Weights of a small image embedding model.
Training: 30300 steps, batches of 256.
Rows from block 5 of a small image embedding model, named by matrix and row number. Rows with one number belong to one neuron. Each number is 500 + 50 x the weight over its row's rms, rounded and kept within 0 to 999. All counts start at 0. Numbers have three digits each. After the name is the row's rms in percent of the matrix's.
After each neuron's rows are labels from the 100 images, of 14848, where the neuron reaches its highest value: "patch colour" is the nearest of a few named colours to the mean colour under the peak. Only what is clearly more common there than usual is listed. The data: single toy objects rendered from many sides on busy backdrops. In brackets: how many of the 100, against the usual share in percent.
# fc1: MLP up (model.blocks.5.mlp.fc1.weight, 1280x320), inputs 128-191
# fc2: MLP down (model.blocks.5.mlp.fc2.weight, 320x1280, transposed), outputs 128-191

fc1.160 116:527501451541567504509456492469504555473550556606498487504506562409501485484533515526534465576468480497445503459465441472425478609508457474551463373574482485559428526511516516481434452528458503
fc2.160 118:505523501622489565461526484481502564500412491544507492544557521460468456552569562513536500657661636527416498525472493550540572494550549563570505526495406480514649523534514478426440531478511500
patch colour: pink (26 vs 10.1)

fc1.253 092:486440506531516493477505514487494620398435524471491497511494453524436532631528475497530528475507498498555482488513644460561498473479498553533569447531521499524557404400499549560511429454424525
fc2.253 103:448434499444406451434543486479465532364460537579536530471505524477432490543484442450526465496517490455451461504497463478525501422475491475633484470491445491515587508458500435491543467530555457
patch colour: black (69 vs 12.8)

fc1.370 114:528497449551536467505555357570499525552551509525531531529488473461521441494503493466538524531478468441498475490593490444635507402512465501459321470452516377441550525592502496579501499475499466
fc2.370 100:586413483515514483523568458504491574474433477499465533582464475550562549528490511515530482531551525502535528503482565547498456575531535464567525500499459544562471490487543489550480459571450531
patch colour: grey (62 vs 33.2)

fc1.538 104:522488510496525485489560493462533469497495494434495496515501488462528647528469467468492599636407586479592465468523533511533493571541424519588555504459447576526470462513444501528466548442534569
fc2.538 102:472518563474455444441486461469482466439574495427393473523503513487502477419455487449484511496507548520591519467475444490541438466511449497541469454486531520454535454510449565508488421521451507
patch colour: brown (57 vs 27.9)

fc1.581 099:517596521491443525484330423556547522588478480503386461444422479470562476526590462546465527500412499411537576556531534491508477487481498502597339546498478449498393428502434487554488533466575524
fc2.581 096:473506370511578499434448469527394562466456466533495587560478486548537503502455585479526505584513490392514436432547511433489473477373528568517544559457537494449543499446544488547484533425528578
patch colour: brown (59 vs 27.9)

fc1.521 100:436557520540498477449515524512447505499505440389418556513476579443486507540530469490525586504495515561478583503533499539526503455518551498379527557540534489393549575515513413569516439487412527
fc2.521 105:486479498480526502617485503447445485551624517515508414603556543492511533486477449492553439467431482662526452479466442462504527370452518490468445501499433550457603547589484462485482471511607465
patch colour: pink (26 vs 10.1)

fc1.342 093:506497565545527498515440517491541471547499387423430444477512507472464493503483517609559473504459542491594458494422471459474500486539505554446421554503503476520498645632486436478443519476472513
fc2.342 090:487490560454430527546506440426457498442584478475511462514484380513571479520470426452485544560498541556446551513548538516385498490460463592531509557498586586479552452519506573568520475508488518
patch colour: brown (58 vs 27.9)

fc1.20 105:494537480503506527453590522505464480481454525451410506393561445537474398487537453503513491481640519574560471495516477538409519521474552505539425529490531493444520395549490439490501451505497568
fc2.20 102:492441489439574572369549501471455515423493491500368481467482390476474487454497490496539516504554492562496519475549536472476495520487492495519487530441523510591491412522403515534551500518520459
patch colour: black (36 vs 12.8)

fc1.684 098:523535569667512405488509435410590461660499695478418533496536449507546533513469512529576527483529473573432431524504489499518561501484499572527472512558367486573488435528486486495472590419562398
fc2.684 099:562455573483510505537485493456400475442481480586509471471455510594478515524546454525566513514511470546457554522522508542521468426489534490549561466491516468604609508664440485491432507495587519
patch colour: brown (56 vs 27.9)

fc1.91 113:486507494446518467519520474504440495529503493484508581482491537442502493466458475498487478573401490462468531525528503498460460579499462499510484533409407487493526542518517648566502410552497410
fc2.91 110:517351513473524508491592488538400496623417501551477488569524464542557475505496466612441523535515541489423510508497457491491509450539555529474491491505493538515590513490537569475493484529584453
patch colour: black (62 vs 12.8)

fc1.190 087:598518484529513545477447592530469443464517517568504526441526496514500561504488478577536513498450509523610441541502597490547549528439510435530489541456495419491523402496513452477472432507507471
fc2.190 088:508464505558468481615531574439488499455576537527534492600492522522462504477538516516503480488468524440500468511479470430489548428551511491507513486587469489431456456491608507561514575520516504
patch colour: black (30 vs 12.8)

fc1.295 098:535573462508499490489552472446492439416497513488489470542553481513472463474550497531522532566533503501440514511461527455332525444541453570518573590489601475414552472509522512508454456450540527
fc2.295 101:521415441432469526476466467489466486530530366523433472571506532563522489506442489532501522449497505542466481541420463493457589480494487421516456487505491564549501404555480510565595474541500539
patch colour: black (32 vs 12.8)

fc1.541 104:457585463508435497400537440492506641520514584473523439435491569393438487530541369495482468529515448540498425451387506520545483500478602509517526480540524489448517465477490521461458372460542422
fc2.541 107:558515555518398574525402511454423422507481473470505599628497413484410500583569466468473517420457544532439457456545497588486520532478499457507457557501503522497407503473463452436534499506522527
patch colour: pink (29 vs 10.1)

fc1.237 097:462495466578450476471509535502577505508510486480528543555544529621490491528564537524459498515532540529498531548434424521581556388550490604548524504537438493388467544450489517521480484553609411
fc2.237 097:492467567554500503497375510639428506540487473494528558582566498485447479434545493508491484367493532526453548459536440527457458560550485504596376412393526478530548530520489493484575579490530453
patch colour: black (31 vs 12.8)

fc1.518 113:515483469447455542460502503436527481488615468454412555535529493447517460472490518500449537470562463481414522534472381491407494417551564510541494625420590485517403461532473432487504518500505494
fc2.518 107:458486457462538502552420440455473593511573578547413540512463536490535575514512543464480432605601479460464569435484504509488482482548444462525411473528528448496538636525491488506516540425477500
patch colour: pink (26 vs 10.1)

fc1.19 111:503473593480517454480481496559422450449522545523521535509511439436438520553510504512454527483451500511483525508564400499458544618500517460426567487454447477481537569503446522490502569408471410
fc2.19 106:529528541491498507542471413429454486439480530454427479580571444539524529518469538505510487538657629512502586500487443483530541472568438390429471552515460478492550490516488522474437451522479478
patch colour: black (30 vs 12.8)

fc1.208 110:392537556512534545408514439529442434475470559455531543387467474458503545494450485497558562512590501427470565506444503492569543617446496531488495506529381462540530322570514409529504664465446425
fc2.208 101:381478585502530490496599540497474484485488446471603500459558618508443508487412573580440452406477470464542466509459480481498517542495406476438397495474508511446346509600500495522434459533452515
patch colour: brown (60 vs 27.9)

fc1.593 104:486469393517547428413560513567481395503506489488604566587529476477561466543486486477527505487657498473404480484504491465638558549507466510447519527518377524512495404422475438509491587490526458
fc2.593 093:449500579440520482494464514545504520432525498554487489545517636491482549502534448529502513504486494491453486463469473503356540565484442521500471554519501566500467520510456521502501452541438493
patch colour: brown (59 vs 27.9)

fc1.456 118:492434478482499518491629439532509479564488557431508393465526455568483499526521512440511556609507493509576482385462511541511450501574375463524514523456550480471507556521522573475572480555446542
fc2.456 100:520539547589539451424548572504469453517460477517614503367466382478550412455477539515509522450514505646495471510497543527500466532481495477463550528550518495471473501422534479576529474591499525
patch colour: black (78 vs 12.8)

fc1.655 098:344503492537520513507583503514628487444497428478459557486551510535492520415495475537537459478465521562463466499473471511556476544476472469565502497524481527546463480626472471509487501494442409
fc2.655 098:504564508581485556524470536519418467513471491511478418491486479546426473491511397442419491574416456582520465605499592524455441508469504559505534542594486535536543530517454507579407511529463505
patch colour: brown (62 vs 27.9)

fc1.119 105:504475500508614561508529505472472648526463480511516502465417497443473528367500456410499528494492416509492440463479467571504513489471445486495537466530456477338487552515547472505448471467498466
fc2.119 095:485521506447550475532428527556513487551447514511456511687547586469419451648632545508517521477482512475522523481491487515498477502539486550474415490474516458447497549480538461512507469511497521
patch colour: grey (67 vs 33.2)

fc1.248 106:431481475563559520493486496513539483531533468481542454437485549529498507474429437530489566536436522455503514587472516447606479511508460573464533581429476491569517494524481430464570573471375623
fc2.248 106:541532503575409471429420473494440442481492514502489528490509499442559449487514564478364533689439505406506451533539468487505436607424552527457616510509432508462450483507528440542455511468519518
patch colour: pink (27 vs 10.1)

fc1.149 088:528499493466457458517506514540496496395542516457477391524521491524483502520507482455510503563554582432414494557619578437547536505575464533505592521392484480507468487560422518554503491567626444
fc2.149 093:623530547486531492506598439517407480523561501480407525443536500464472519478401524496480509521541542518464507504601481535496506512542497460536608505474472484584500538584441450494528578475524480
patch colour: brown (58 vs 27.9)

fc1.691 089:493461460407499499431430492555523475514524412599464549388504410523542544489462515463518561562569516496453535489482523522424510461495478548586489522485488478436612481572486536419405490507537444
fc2.691 098:426443597490448540494554427447467525492493523420519563516573455512451492448503546452604485541462535496463508482591439541560489412491447562553531614525545503471570533501458492517513497474493466
patch colour: grey (62 vs 33.2)

fc1.271 094:513509465516555452466563608466504647479495505398490561428459523506417435514516454551508562569535451573536536466535470404440468433470532512495456483572539537433675552486483513563513453451497502
fc2.271 100:436436533613513523464456471489442673583496450496582500474497454480496506334539522496494478520438540491525500470466464516517415468526490475461425533509489431415536543528450465472501479512574475
patch colour: pink (32 vs 10.1)